From a checkpoint of a small contrastive image-text model.
Model: 11.1M parameters, 48-pixel images, encoder arch vit, encoder norm layernorm, encoder activation silu, encoder moe top_k, encoder num experts 8, encoder patch size [8, 8], encoder layers 8, encoder width 256, text encoder width 192, text encoder layers 7, text encoder norm layernorm, text encoder activation star_relu.
Training: 8700 steps, batches of 128.
Rows from block 3 of the image encoder of a small contrastive image-text model, named by matrix and row number. Rows with one number within an expert belong to one neuron, the router's apart. Each number is 128 + 32 x the weight over its row's rms, rounded and kept within 0 to 255. All counts start at 0. Numbers have three digits each.
Before each expert's rows are labels from the 100 images, of 14976, where the router gives the expert most weight on average: "top examples" is what is common among them. Only what is clearly more common there than usual is listed. The data: rendered scenes of toy objects such as cars, trees, mugs and chairs. In brackets: how many of the 100, against the usual share in percent.
# router: router (encoder.blocks.3.mlp.router.weight, 8x256, trained with AdamW), inputs 0-255
# up: expert up (encoder.blocks.3.mlp.up, 8x256x256), inputs 0-255
# down: expert down (encoder.blocks.3.mlp.down, 8x256x256, transposed), outputs 0-255

# expert 7
top examples: count: three (84 vs 32.9); light from behind the scene (65 vs 25); black object (36 vs 14.8)
router.7:096116131193155135163122114125139147168099176133158138160120103071173136073182101118139141126174083178128086173092156094165113182114144192111112141109121159131109122183114086097127122094135114152157191155146101130109100171171134133091139161091157114143149100124128140168117174115150116168090094187100120096068130104109135207077178119133152088154145076079112104112161081135113111135147053188162098136114141125088154136104131144111079110115105168128184128133113174131148119072145164144119102123103144114080158126089135127118117143111139138118143116143094152072112081078170168191204132210126117083143102124112158088110098098114147182126143137155096121162135072157157043115171159141144110223120146142103197110141084143097070166133140062106129088089160091186136154142104142
up.9:118156109138115140137140121104120162102065079087107113119124065119131142139075101067134118126111170128083088092160156114121093166127157139108103095141119106160134136123135172049161093112118172072072136162156107155112118108131069091125152139099172144124129115140047113124103149129155137138078079050094120156115192164154111181103161123226054172116135160144141120173164156120087103110197109159146140066119131120186157121161178143136140080146111157178126140154172188187119120111106169105073115144118171141146190150105177091062133109131106103120191094154128144133204156112110118108076181126143114125170153159098134119156150103154153103095069102137124129079122148135136136078134110116135114134133181099127106062105124136127049142142132118051087163164141122100076151163111113
down.9:161084159158166129138133119129148115137139107200110125152117113120134088119152125121183127100087139120105138152141099168133155075138097109146140143137111146134185124102129080095107144159152127205151131090116117137103152157121111075159163124133076168052133123117116111098160124074128130143161171222138124153139154131153088084137139137125190152152178110158085158145094144159108148146076212134104147149177100107158125127161172119128104154132129101109125102078054107121122068133108186145093098125156105158119136127097131145221164093128151204114136118038075130184063187123157190152104090142074135130089146120071186165192135153136116161093144200074127132145134108094140104166149129185108113171103109161155200163134110118128186094130090145150141181138117096156153085138092166
up.10:141151102101110150119187126141147158119079160138203218056127149145122122151145119113152106110153100098100099159191128120108103128180144090143112147107109153123123162119120125080140138101122133193133156133119142074149132122147135098099149137114083174155081089172162154093161171113115116104119097133123143177154118180086075152121096109135102203159147158112093140079149095130116072191124170106108156060125122082112106151090186166058164148176144153213100098114137160150058163130178120181132129159149106071110145143153134073099138126137201103089143105155126096110058126120097140173171120063190106120099081123129088148153165169159129160108082144100134142124145100152039149128112119160118172158108118116108076136159093126168147112059098076147148142136117093073161158148126119
down.10:143123087126142128145091138115096080144188117134069154129138173096105132140113166160119127146061147135120106171136163119122154138126078091132076121105132067103137152163167114165131151167096117145138108092137114125064157118173085139145103078169147090078134107174111112112091151158129129113139151160131159065123185146112212086154174136143166095073145131064161130107164222117073168153156073112152138128133159187126108135131120108197132098117082153104130143141131145138129142121102122087090119102095141101166086149106118113121089124095118152184106110130126124148179135163172124073094170165127103147163131134113159078105171151121117068095212096104072172122129179177199152132109075127164151141181145147098073098135161082144093076151116207167091107105115169095150149181064095
up.11:144136171120138150163071112186165164120087114128108109170130104103112147187131097150080154190185070143160108102145090114130153094149176101143122142164141160109103086092090115141125140112089122103193159174073109091111174135148134065130176071100205138140196154130061125147095128214189184069144112150127099160143185152135081096082137163129157122134101133118177087112162124133093130131159171173158108188122157144209100131102156146188115140120138140116112138109186156106135146095146113148136144175157126132134087127073165125191125126140127134119104089167159078110129109154117134104101119107071139124133177135155145088128097126091113095116054174061106109140096131150187099143134090113122113153091106122120139099184097099172133153080142094138107151108091122212123190079121132
down.11:091108054225131054156097146125177163172131143136094131074117192192163122146129107099112123082120136120092167088153096145169123113119130137059139083143094113116148124125158120147065125154159231141082168093146107114143102148091149134178133122131161097070145149149154159091124123093158133128117153121153145118112108156128171111174103174112107132152121121071105103151157154137126088083154125129081130108154108127148164040151116084100131121172169110073077091117194112131106137164091123148114112153136126098109096143139135156073132166155119122171114156119147155108136113109147094163088153104133152085124151139179139153155097090115162133154116075143119127107147143117083102080130156157149169182174125102135127137078203174142118072102168211077117171202118187044103094103131128
up.12:125173143165159152164123100146110135153180127144159124095130107111146124118143177130127122129043087096138121131143143101120160125114083129153103135144156161176137110140139105097108120131134152140212112153161116126168144134180146146119135123148097050108043141131132157191085133102162067159142129134123104145030137129139120115148137152176121111083123124174176146161207157101085034149116141187158162147109158222136115159179094126135158124160111115170138100103064147149137171114137150160105111107111131133081159100169150179128106134114140154172068092090106121098074091125110135151192121173141104140119099111085083147117161105178130151189168140155175113100132093170117067133077131157148099195155095088087134139096072087156179165120126124132196138093130131099178149192097153
down.12:162156093105046132081126131103137128147163080090150144149108044095130143143179083105214093122168138179106081152153134190124143057139163079091129150113143093086119122098131191090098145123125081145085136106121151145156141117116109193153108109124144149134153125132087081155148165104120183130122116114164089126180131058159124137061124105116122119159125221078126085153154142130193171126114124122090079091068131129142148128065131098138138106103140199139097135135059116096082137163125111129127139182125138166137085084090102099112132150084092115090173123136108130109186132150143114144117100102154140166115192159115112095085111126135116090121089136115104175176204147182155175150137106066126094084088146106097138107114131087119085101109147160194112145163091154155153077143137079
up.13:158103084153187125130084076152080118157103163064133082163116123171167160125122122053145113106176087161125159153141098141082085139119053125146120091136208158076097154153161102132138142148098171164123161120115083121103092094123093123086088126101128109087176089081175162106106099109160138138061100144142132121163130125086147131137104154064181120208170154073198058092141172123131146146136116188149112108159154141122141160121136160125145123092109112138098159173144090114126148173083164159102051108106091142145149119147163106136149103164127166094106091126139099154151092116092155167189088114093066115083102112158129085149091091048119163122120102183112183138112117163138098134155147115180153125148095168118127126094099108113114067142075110165180152175151123111170094110140166
down.13:157129193164104112101114130134204134139131082165123132104089196086114182091085136164121059150125146123125069127106172090152148120156169092140077110068080120088167125127133151120110146051101101112147082128144147123103147188134120121190170101127179136159105142105133139163115178156159174109167131104129113128114100113179101082105168115138126129101076179172062148148112065134143018141141082062143083114125107146139129078132092101087084131110054153129122144105118168135130118110132136111149163153145117056151154131144098103155089151098164046090113127131125122122099106163184101114096130096156134064149117152074138143160131192148134076141120110166119090114140106155188181140155160165082122108117136122137160178110178149130174132098137153154100164123161121184073131167077122
up.14:121135142085149157121115120179130073095081179114124141165119129056122116128190117156081124120191049191094184074145136117110149096127088100112158101077132084112115088072130137177095066105045132106131165109186130101126125116122180107148114123161148107127099082079109138137154148160088162118102128167143130117118168114111179155176133104152112084078111106187093128161114114124107140190158124068124158129120143170120129126164142129099142080165118153096167072136085127132127093125152107169107144140138070177136137156192165143131111140101132066163145115168062139137141134100144105174128128131144157179139143145103120135131147138165130140174140102108144132204118191138157120208129131166140207129062109149147077098135132160095070138098130181115096123179131112185168113055118192
down.14:141116123197146097097152105098123114152170133117142100130129128164155081115124137146136125065139095099210086136115067147138104115175102135114174193092137126109168125123141112164089039152180117061139064159139200158133158156094111089070099160160142131096151091151134147143140143145151113091116116163088071100177135158097137089147113146101176214128085051061111131132144113154155135148109116192137152103094211099125087090080097112167163121076145118146099109094095169087137151185089133139120117164113184112117105127109114091143099145170150159085105072163129132122106110176156132099141102114182107117100136114149115102089139156079096069100091182187119124102182100128128091118114089158145130098164071069125099128119115132103127093109134113093144154096164165099114088199132135

# expert 4
top examples: count: one (83 vs 33.3)
router.4:173194142102119208133145157184173100165145226158089163090139119155098133105100111089144143119115129139087190110096143112163097149093089099124102141152119143085104140155152104168124122160054135131129178094175127135121126169146112141138081080103125146078117107138122138071143119214145196121143094123188149138085133089109101123136152099153202148169096176109089072132154129096150074091101155081121150123121082164118105101098166137110127135155110159133110169114138145131174106133142134154194155100076140137149130120123111086151076086119132118135103201091148147113143114176118113105129140102097122059102122157165153122116137152099113116110181209126149169122112097167147153160135097115125130090046158072151088135126171090161206096086147141124126113148147173027169155123100110
up.9:163125159191198117127147169088112162118104083100171179128098081135107104163093187081155176129145154144105148127084178111117137147150116177112143105172151147097145080188098160124114133141104108111085160155129083172067116087118108079132112130168124201136171123119122139062115150178144144169147139159140149101163072130158203121106036172101171131128118115077126115139150179096103121106108155174110096107149158135080101119140097101124108135088099122149140125098145113131104129164062116088139121030097119192066123121128116118115103112148125051088113142088158110117174107064120066084094108115098186108069122156155172132159133158166110129111118102144172139103153171159084159095105119172144137131102112117126057056140093119117105089116090096187178135119137170143099135147118141
down.9:185113098117127165143161106190128119097107162172078113117164118122087086122096083120127148119071141081152149127107122149091153137112104124143106132099140162119153129150136117146127102085107122136139074084136129129133101181116131167176165197163105114157119106108078132156179143142177143140140101181189124163130206149102123147119166105137164139175100166162190135170113153104104144166121125095224147122092102133142123108159092140137154111143154154120119125137113110182111135150153172170110115189148158172187104143105091140197119151125151202106116088137192103121113130165054151101172167117144098191167168147091121076140180176126172184165129158167095137156094073159202081202124098093133180137110136145089215165089102160127183194124128145139121130161112105157168141123115129
up.10:157051168134164145149116102082139155132168151109192147131127121124117193135134109124154146120106174144145157103124110057130160108185127149146142152103214128112091151086084119189125089156097141125155088145145103124125130134163118082114150099125225106163156170088080056142076129137081134143098121189126151148147168107140158138124124163160135122154098052153123154128148120107118146141151071147120059108127124106107154124123151086189107142110078137104099148091068156051214160137169109124124128083063114107101143119098115146081132133121156166106092127153163158173108133136134052108140117123126162134042154149204149126122086075165080139168118177060122119130147174090152122108105093117116122114083152128106150153139159107165127138146138146127136149144066154242136135143108140
down.10:066187156084105121134123123148126090087166174112097112121122134078162142150099086120125115127116114107155098131113105156119086157100130107092167075158068142170121109149138067046162151091115123117141128068125182124106108135110092161090090080106101117084144124118126100094129103119191139102126124065192116179125150158207050098107121101154061147137161162072135133127202126139173154089059112141114118099104139055117084105076140142166135091153184063132092127115148195170165155054110151151103149163100126137124106127124149091145142124146056076142131122123130122142086072095072174085114155154122078115084134117112141098159171141077080117113081133100172100139132147167111122149118081134135101132157168099094110097150142194125123106061140089090077143127121116078104115143119120
up.11:118111139134140105059113096085136094144106161141122117131147141099151099129120130091111089125115122171169181160062176132087107070144134129068114093125088116141151115144181117168136122078077091115140164105102124170094130135081134139122154120117184083121112125116103080107151156131108104206171151141135088132082137118081066119105122062188103123154074167178108134152106159186154109107084111154132157075120114152172142118061111146120143156076149121172135106152111172114128141150153133160085158160144176178144080133075141123146106126069150104100099115135123119146123088140097182145129138132122172150146116108092069163100108143021137116177153197130096083118118181165086107116109101112125133136160131083120183080112161145224135144185126118212098072169086087104167134180093127
down.11:151092151180099116108107117143173170109111138126109128145142061132148137143186139130134127099135068113162116075179146107160102127129184151187150100119125112138148146157123174131143128157105181140157105128135074077136165123176124211123117136136078139107134111095112161151139106138202174088121137135136146121129111155173093125178174141091110130088095125120122091117136141093146116147141129141140128104121123094154096167200085140157117084142156140053126156178208088168068099147111117113152195097112029156148129139082107079134171120153121117113142133153136174085144124101161084185154075087131143140153158182148156142142109146195107169149117081136101192147113054145133098130084138174152119153189120130132116135195084151070088098106089107110102131045131108185190179077127114
up.12:086228169147137080156088105072106124129062130126095122060158161219147111145161122153135127087076083142112154149163194127185136114131098156159124156092130139172166121090144175065132142140125099102160131136182081129124118217140056061092131178158129109095104140168159155131116156136107159199125145109132165059184131097094168161153088107118139177127099131129180168100127118149131132130131131133114117100122118158152100100117175131116106112156160180094095115078137123111037101084136175152090158097142153119122139074102136105107098096154089169140165191152127138106123129114110092094103141163150128166157124147138104128167109097126140144096126147131085147075095103148163132139119195180155134139183109143096189139161168109128088100158209112115129132112179120135110096164089166
down.12:168115096143120116118104153148129143158141113155132125150111132056132155137062034105169108138145094142112099103131095143073120131114152088101153070132122134084118183094166136115171104107181148159084150141118174133116167096165151139096132186102110105184128135130123103076142071126130130101194115114139111148143160108119120166101122125179097101114172075160116085096177173123127126155083141183153137149117129115111200118077094099164149125123074039132161185073155146100148187140152113091152170165173108132106152132119151107105153105117120115151123104115144209104138076133172084123129100084093207176088115132101119109073162136165152106120127096106160186173153115103136155093153080136111158092117205116168038124110104128200177144118073125095080132172124107148139168152176116
up.13:164146148131106148203109122111156170130052141120120128141151147125105127172160135129157143129122104064123123090133123115126114124153105142138138117128147195141068187108196166140114123123125107123156130148129094112082128133147147130121156105099111114187127192177085115150151093160057154146072175153134181139155081162116106170170113092155127159094163051110113126134138111121074182083159068020094113130146117160154145135121160162159111134086105132162047090152091119142161156147211140190099155136144095142110120113112116112094098087176139176100173123114124078103149171080084148094147141168115152151104160142133157119073122145148160126115141108199139126081158095116143151174129193118128142136115164106141213100139090167150087126148199100113124167171165065127062153108088144
down.13:153063093072120125096138136208120107178140125129149091084124140098147131133094148113132153153221149201088129081108116082106125117086091148120121159166152117103193135072112145138117189151126120155104146085177106137112103105087162109095142095132085070066140109118176182113126128153141104139150105172127087111121102168184111117145066143133125092186163229096094163108139160132146066108154128139128127153147079125181170078129120143084090095155124154127125115130157147131137100138064149101172080126116163170163077128132188084137134125065099159139107149148099113143139076152132118159118092136059139121086130117188119145103086143102106131140128190135171110168160139136161191121110112148137126082123120119142094205114160121139162143088128203164114102099103162139193094164183104
up.14:148152151086158088106143159097138131108143138163128128079155134137164096159139085112162168120152096137084056162075181127063081141093119125069120079122088082087139171118061119127089128193121111106149112122121146049163114109163082152094109114153117117147111114133112137109158063126115120122153121092119113227083181094119198135158165168111114121099168063147183125112149129088054116133143108120163133111162153086103130146130191082152085138100138126161171149084114146105158145146181055054083160138102117116135169099126152107089160153078089204134057104155156114119139134160118150105118180128153184093090135137099145092147109133093137148130172159139097150123156134100140137109142101173182129046162093128167128121079129144095095083138095114118113172139110144078098110077103109
down.14:100149090131134197112146087097139077109169139121165099106151160105116117127081142102158089126116174092146193136177184113155112139125173148105100099132128128144120132135144106145107126075067121097169100135078143139085143127122123106128096102177089161158068162114113115114078130108143035164104165103195154145137094116120154171150171140155140185126112110077100134091146094121175148123064072143153101069107093149131128124156143169137179137185053146126094151142163107121100087130072174166176109149159163102130167158144087141163078143141087053098136089122057170113134178071143111131200158153120125117143053127132131152110156180175157128070071137096170146082097114170113141182129139111115127126135146176110166114103129095087133169094193113120075091153177096114148135114131091

# expert 2
top examples: ladder (50 vs 6.8)
router.2:145115093063081111179142080134155104118197132138127159124141115111131093153130084111100171141103101100083121109177140164144173066117096113140111138120106105101120136115103099142149137115132087148209137112104068102134147112164078130108105181146122168138142129139131171113071125086114121141140148094121201129155145120117134133127168140165156116161170103166098147139166165142164189070104096090107131083122079057121168093088156138155150177126127181132152106142116139138119112158074166088108104122164180122088190057163124109164154095092104098076088120166082106128181134105131119148139212089167112091153081145201149188139145158071107171133109094097109146151140101044135115128139094149082141169098084114204055119104088089081158158082104103160134091132172142106144142091157146
up.9:082148122136087114126141144101068172149130108124114104179156156191127087117144114104147179133066112088119200160148116113079132138128121153151157119066199143112175121161087159080178144163122081106160090165137111126129111131108154080106120125170146122166151179101104095099106130136063075171177078110093152072155140129154151089117046175136112100117143145192199145124121146129128137120131198072187106168140159071135159132174199201135120135097155099123070091137197112082135156153125103170148141163066135145111169100167113120104133158141116108094136128100109147083126166120102169131113181109122121134162159110115100122176131103127131129102149158107110143092129152096140166178132156133125154102125190113183107169135088136206121053106116181147138122105111076115184103136165173
down.9:175132158149158099159166124086149138137123086100146141136087157163122116126103143087119122108164123138122057105138134179218139143153110104114131162156120178083049154096175072145165138139112101134114105108130090127111123154142180140132083142068110100091112113178092178136206136148165127150146091161137173140169075086131090117101147103074150125105076132073167132097143103120131102095116126138067148146123169168124053143055174108159138120127083069118142108122066135207120084113152136130071143127188137148143119123132180125108108157145107151160121152136140109110119102126178042102134071097128204159099135119140144100107076096169139151118175105171127091149158101155158123176131101130088147055158100143155104137109215104190104169081100107147175093144125160104137117106171098
up.10:177147115177159115102117123125125120113082099114150100151098133164112102099130140137147084063125094116131114187128064120127088136147118056104118141106151135101175109150060217149162209074159165115158186193136098073124154105202149101140139165126127137128119081127090182194113053166100138129083115147140095108122104140113109110131135158139165108176144094081146067129158071103082175106131127111112064076147177169140129095167160162116138089125107131092132114147134162171136172115117089128131126144128068160126118069118153121091158177157160156075164087197119100093093120109167083086134108154130088102156053134128122108112115117156120137109082129196133176092157105162156124127086103149115145106075126191152120133108119117148162149147147113130093118163111173106226137128113167
down.10:144105147202140095182134154148136093139127078157100134118149090114144125193117095098145158176099180098113095117050234117158109154085161167155171147160137135109122120100125081069139151166122087125131104159152154124077123100094068119159075113144105141137136114099147108091148106091171149146155112139081118185119112084131125107120105081128147189113137178135128184195159134118156090158143100117089118059101175116166111146147099160095154143103171140136114191132127127134145198122139115119165110128144101139142099086085136160097148136152090145158088179115086180183118152187163075182212181132125110155167149148137103193125106156101201111190126148144116139146178149108107120107170135128190114069136098068103115143139124112149164147045072098160117111112130136133149136155100109
up.11:084093114109114155115127159155074173173121151129130097108166064102143167113112153110108147157116106127146134150128144153141115160162160061117106082141106101175090137210139114075113162127033116173127115159089131114170129153124108109074144100137128146059060048160089129178131181139202121126149167130134146118066104131108129109085095142152128061097135161134142090153117126124131082159132076145125164100108109184184109121105120086095137105071124112093087157119118128130113094076096109120087095114128170152086055189152103113174148141084155102107106151056134146147113159136131121165082120135124069113152156115112147175161147110090098104129131218112179128158141140192153101122087118090178097146190126130165141114109130131124147160147166136109166123122117162165048100138091046
down.11:115101187129149124133118150134127128115181060108126134132101140135113118124116068167139088143107140162071154067130085101084108139148126155144138122120150158123175127089114124168148139067183167071063069086127114132081144135188148161182103159101106134139122119103109110095128102114073179175096133160130120098109144089160100180131143086124104146115133099178187099138131168126152142119097171184194131162083135131116150113095136196152157133189109151119130104187149144112170090131170169092168097106105154105082163112118130154111068125177108196125134108180157144161085177129168161138154094131129154096091136148138174079113081154078114159160126046124114147084142117095083089077129140150064081145103170168124068106074077125098141104193096132142090133132111119106176181098182173
up.12:155065084157147111121125087165129119127147114201071125102155164096150072137112174128129078135115081110141156141097162152154153102160150103127101087089151151109137102123135117165158148104102145129148192122094139121111123124126080137155108124163172114014135141133076110106175137094103111086093153140140115121147149166126111176149125105122113101123084125121094150166150054116127143208036027183146127210135127133141101105151130115128137124147127102114067166161106113138134152139136127029121156128146122119083183068168128140130098106134142170154128121142135097152161110162115117181057106103167118115103121129028108092104163157126114149128118134161081155115188163205124176143093105136130138135139110125141135173089137119140154215130099101126123146080148187074071119150134092
down.12:081143185141126088176072144098143145111130157097121114182104107096065137124162112134080189072179121190085135070137125109115087173123157154198145156157154119175160186124098127106158172127134126090119141135108179101130118117060124119122136148101090146156074074084134138157103174146160147141094077102184128111061127136214101155098110101158129126147153105145088197167156127147130089084203138108138158034061129093183157111119101138126137092167120139133161183134079101100127116102106165149145147175110099141096070108068153144090138153154085124070170111088152153107116148105153176128146117115128100114139178139139093118161122107133102128131155087137141099146102148089156166152116124145135081093080146136100185128189118140086147097179101164086089134140109110105106077121082174
up.13:155139143113106093094120172062083172124162133078126143098113148129159143101076161078135177168166130136110157165167082132061154056093125148090135126116168129148154127104097122129176181157100122116126103142161190124121121189225185150078140146077093153116121202061112082095084074171138102124144127124124113139115106151198101164158080117156117137093162124153144165088176142113140135112149156120094155134136145161135138113104156213135160091137151118146160124145113108050133106149114087152133137114111123149088188096133175164097135135070110172115133148155194155103118162135133163177106159145093116134118083097146132081107145090154163054142083168102112152198130147109152164121145128137067102128059122071179137155097094167107073171132100142119099143137087114145099083155097142
down.13:090133101104133134115131112113156083141117172149098150080058154159145059120145112177126084098093082169134135108087138162108141163103071073166121136121143132073133050151159091143134136139179070085156173075123124153103143067062096070107102100178111119143165100142133114185206130103082136170117111127108136075125134116154105079086181190062189121143198116125141114118087139096120134074098148095076165151133143128079111083117169089144153121117138159084097099130148156095152141124133151137059126156166129097153059136181042062118088129149152106140099114166064093140130080145160107087110114126129150160104150151121129147163130139109136192133171107141174145137165118136176100136150123115122120209127117142085099123126154065178131096127160123137089096108119136105154137169115107
up.14:016128108165154173100078099123100133117171099150151126107122082101125102121143138143168139180135113125183077088134165104107100138109150140070132093114115135131163080132128093141122092146160128102095049144191134148116145118119151130077198130112117110134081192122163076101152131146153130127139172125166091163053125127111169166088132080134110116108114128133136110131118107080143105143153120166127140200107184151150106147060109062072142113147124118093165129088187057107116119183116162145138144108085080087152148159154129157124092113146112113150142194071149138141160090095067069176192162074104073106109169112144116142116157164133167116141152112118099158130099104137123102097145095100190138161105131124092122130124154099103121125042094151108033184077139128080144140133147089
down.14:144137130094121140145133174131068126135087168083158111108208106062112169148098158112106110097169120157122162119159094114176127159151106133112047140119059136109151152144130119078098105109125113130115112126154152090178103145131118158151140187164167165155076144190146093165111109095119114150043183177093160128149105114103139140184129154088134099166117142079103125136089084148141101178142129092108067096136136144039157114145106192107161175102127139141103120171098133106108073165120111146120152115144105157123143128056143113128090142137156146091121102142079112138131131141113210118033125143101191099153129125117146072075109132189000142128109194116093105133164093122133074163148158117111134143159186096128102140094143125172130128149169094137125126178114120161121092122093091

# expert 6
top examples: count: one (89 vs 33.3)
router.6:153145157098149135107128164128065101129092116105098140133174168161109133141135094120091090135130168116126113113100138150091138156114135158170153165117176143123153193113161134121198124092068159076099134095122134142080105147104129093130128128069178137115142179142101101093169144099074177118145082108163173156138143109166121115124131139204044097080143114126133136084141111120131144089167169139085159144123185141082087118163147142118151079157175144194145138115135096095139126153146143170102223151140119114159060186132090108091146122149186123089175133127090106146114061118140111156104097087120212126157135115111040199219129131181084169108117107091155197140160184136087133149144170116152106098100198094142095153116129119181130113125178123125135119108152105103153162117098101
up.2:119125136120112169156101129073128166109112112102145085112073122090169126172122125112142140125126105119137130150152127151170182134119096141142192112099075188121123137109175129140128104149159103136114138170070099083151100122118107168144153100135151157181197088138131144182213127109180198173106149112154083138138180191150148132138098132116180115104119184123167111099060168152127131148108116146137185164076068096119139095057091160158139145163104108121138105131131170159169160152050142146129121139130148145132087102106152144112129120093194127112118040153170173158123178103146173173142140160131118139152091070154128129140069153088125133183126096073145109092107178117153219099121157136097137160131130096142157156149070100086147158092158065182093097137093129160062178085155126
down.2:068089160166089121113071072139152137105178157161148063117135115174058109111115154118146152132179092190140097155134100080146150139080153110078116083134065108070152128128113148138083136138160130174111114105151132131134180120097145146151138205196125115152124138164177163114121097073110126118080117106151166078125148142137085102122153101108150137146168187113159106172141138137128117120049181100118091113100098170162147150126059102128122164156080176132140097145153149131109140104076092154116091104214170127127074123092202156123146160126131085052126127094146144110149119168092084139106073103142098140144097142159214111085137133139119128149137053166148125122058110073121171122124147153171159119123134116167148094110161158125076140154114145154102089092167146056149142112179109
up.3:123124143154175157119111177075134095119181117154090096146175117139118101128133097085166068136131109103104119070109091129163133130075170066101115137119149183077105126129144166116108135067117181099113157108227079129073115172094091162147129165119103089151087164163154139145134126150078067130110109144130111158194148120077198093153110124141057183133098120102127131133071117111141108176167120165100175119122092123131078127143115127122171132122107074137086087070082111164072179134157152100112093098158068174091089131119054073128193129174090113154173136171084178086147121127097110131134117098106109096114130138114125122109153100201117096089150145081116168114162175097125146122115117192132122068104157135145143124173145131157143118117125137150159096148153055165158123103120068
down.3:113140147151123110105121167190124193125081137137125116110107127074144131117136142081108139175132148100114163166128191176085123162154130188092181097120145118135189049150150168100103127181142209145110149150094138161156122124139112170115159117135138142137158089102109115118123143104148159174092135154121140175099120188136111167093153095119132115162076144102167052181175115156157185125053107127057132105095158129101205153189114113152102135160176130093119166081142093145171085150096141136116163098130150050158139133136100132085100153150122143139122027135131142140098129113106144094105131188157156141129131110131094122149089098156161156143086120150145150119118084210159048149115129138118138138096107192104128136102190106163125170161137063096110077145113124115102163155165211
up.4:181106105100179064129122141131110157107166128136206109141096146097191157129161144086123137153140095114089098090141111166145139141099125136118165110093159127028149073091154107195093190102167112178088110152148131098178117142167101145106144186121116146141128138162095035179063083083119119103088156176061097123104099165135091130103106149104159149100122175141125154106122125087111149173117119110110135127089114112110130124131135139094159147127066147154158153086102094077161149149074064140095092128132164200110107078113138103112100096097107089081151140153148142125108113136152144123170095140165137109129076081149100070109113189122132082144107136147106112138144135125112167089101049117134154106048161154097128146134174193136093120160112125151197115074128101082161154090176081
down.4:095126134172064132106113179145092125120109143138089125147136138087056089086126102154148094172125085146146103113147101116070133098127188103091120140146085157161133156144157142066136101126125163090106129064150096114103093164109192132151146115119121117151136098175122156127100144151116094111131068113175188122145150108110133112121157199089110136084120143107139128099128141199151132126116181184138107136161178172078093130087115138096123138114209092149163032154116101162095102122069164101141134153156158114099136190201106138078101108104134216122061092156131167123175137114145087095147091148180087121123141176129146155099093130104069136119158075091189188101086136166111132152116192172185071174157095120147098160135144100154137135107102125129129139140141179085116090172150156
up.5:140130140116097143159137062141112078115113132143135142095146105098135138172079137182166131140143097092075158124139076163097167148168190165123137152148188094129093164088093198113164095105092081125058122106077149170097122155125145151132144141115116103088137108137073101083097108132146080123073110135149069109152083152053152171164151125142159122185199148136174117096118127089169127106104113120144138163115157131130064123124130080090162105114065184160166162127151098138173110176205021146076170067139170136106156121142169131122133131145119112181111186147155134092122156131097128166187099123152113113049094117151151125130133133096099153166106176120186148134143080153108135134154118075095141092078160138115156147187162119140162175106094156109097127143158082098097151091106135
down.5:086166149098114138119120179077079126098161163087128101138086164130097111104162121107149151111101138183086134119098127192117157087107144077198132068097139091139083090111134079118099064104121161142150137151165126139114124103135142100104196122108192114104134124117123178158214143116135175152157128070100142174127136095160119059091118118111126153084086142099150098078168112161119140092114102109176110150124099076105117128084185119164112110135175049107135085088109181141146134089076128114136137165114149184160095110155118118130126068132103172064099102135104101134146096146161146109138082141094148153140084110127084135198125186171137114166156104127127159095131213050100172130037109137105147168133132070152102097127149095132073113160056114104159164122111174152133137133131120
up.6:123087082128134051136146130136114146153110059122158144127143106126134162112136189105097153152090111113088129183138167107164088071059156084219139148144145116138128160145141096190150100116155064128146150109097093135105166170142186178157175134130120121109159042106157085149165075146163086162162156131084166046103154138123101075097145132104205135192090050136086117118159155135175165146145126143158106156170106132050141159102101143114125170099115099145090024069095143190089129143110148095130154116106116115098131107132107131146079141155096130171174105087115164095103112137087138091158105122115155104116105138093163123115095133186141131178132093118144106120073118150131125120142166113156086143103152112126056192114141092147132169157111125112155132150139120125143179123133179
down.6:097181167154126164138104075144157131106182150158083084133160124157101095129042147104130150115116153123196096139178123078088158133160123121069115105125147050162092161150139110068133163124139158112097146158096102098172102112169096119149150171143099113128097109132106142103159150128178116134099138158163082164118067083136105145137170136111083132107192096176173155094103094122138088196120132182120180099191143111181115147157162110166089098118155178138151155180134121112172013117117115156082180114151118066102182153131148146143196161148078117147180173109124117128174145159117121123084134127187100125166143131114119098144162149152107181120122111173113075081151071138130129130105091107165106174106134089129105055135069151135143116143133075145158118108132150170159175094146134
up.7:103121141116148079114142161136102091143136160193150131121133103153117138153112117052140142134082088130089125130172091084156135113171111070100130135103159161092184089092154140154125175156102155123092105117142144123097150120114165063136106094154138121125131114119150142124093133161096139109135178144155110118129084091070124101089066137156092070123119113046176088100150105129132105111129113098105112087165156152192166112132130075152116156214101206059168158152143188100129188115159118174153107135112142111072078186095125160146125172149168077109117114084082073151162121124151068124115130133089085104130147113150103149155098134145194120094076161178140141082143092160179070174190102163183154189105117115132131134102142084141120130133068101089140103188144122107187157154101075
down.7:105139153143166154143144100124158185147175095097132154130127146079137135133132084133149084108127112098127139141181140123155171163067126186145148149115069127188084126146182105171089164162174081134158134108185125146121123158112075162130147080149122125147164129162058154148116080051105136115084171127079151152070111109164141149097106103167151189134076143130099190095085116144142104066087129171075108156093103132159174129127142133146088121142094163130136144139148100118095126107085105150112185129099107061172214116152159106139074142119045171117121140167119163102124065123157209096141125127136157141121106135165160205097042142091105079126192146096147115123118198130132145091150145124108186147182091145127089141141175153153181110110135127157141149150152104124094137148117165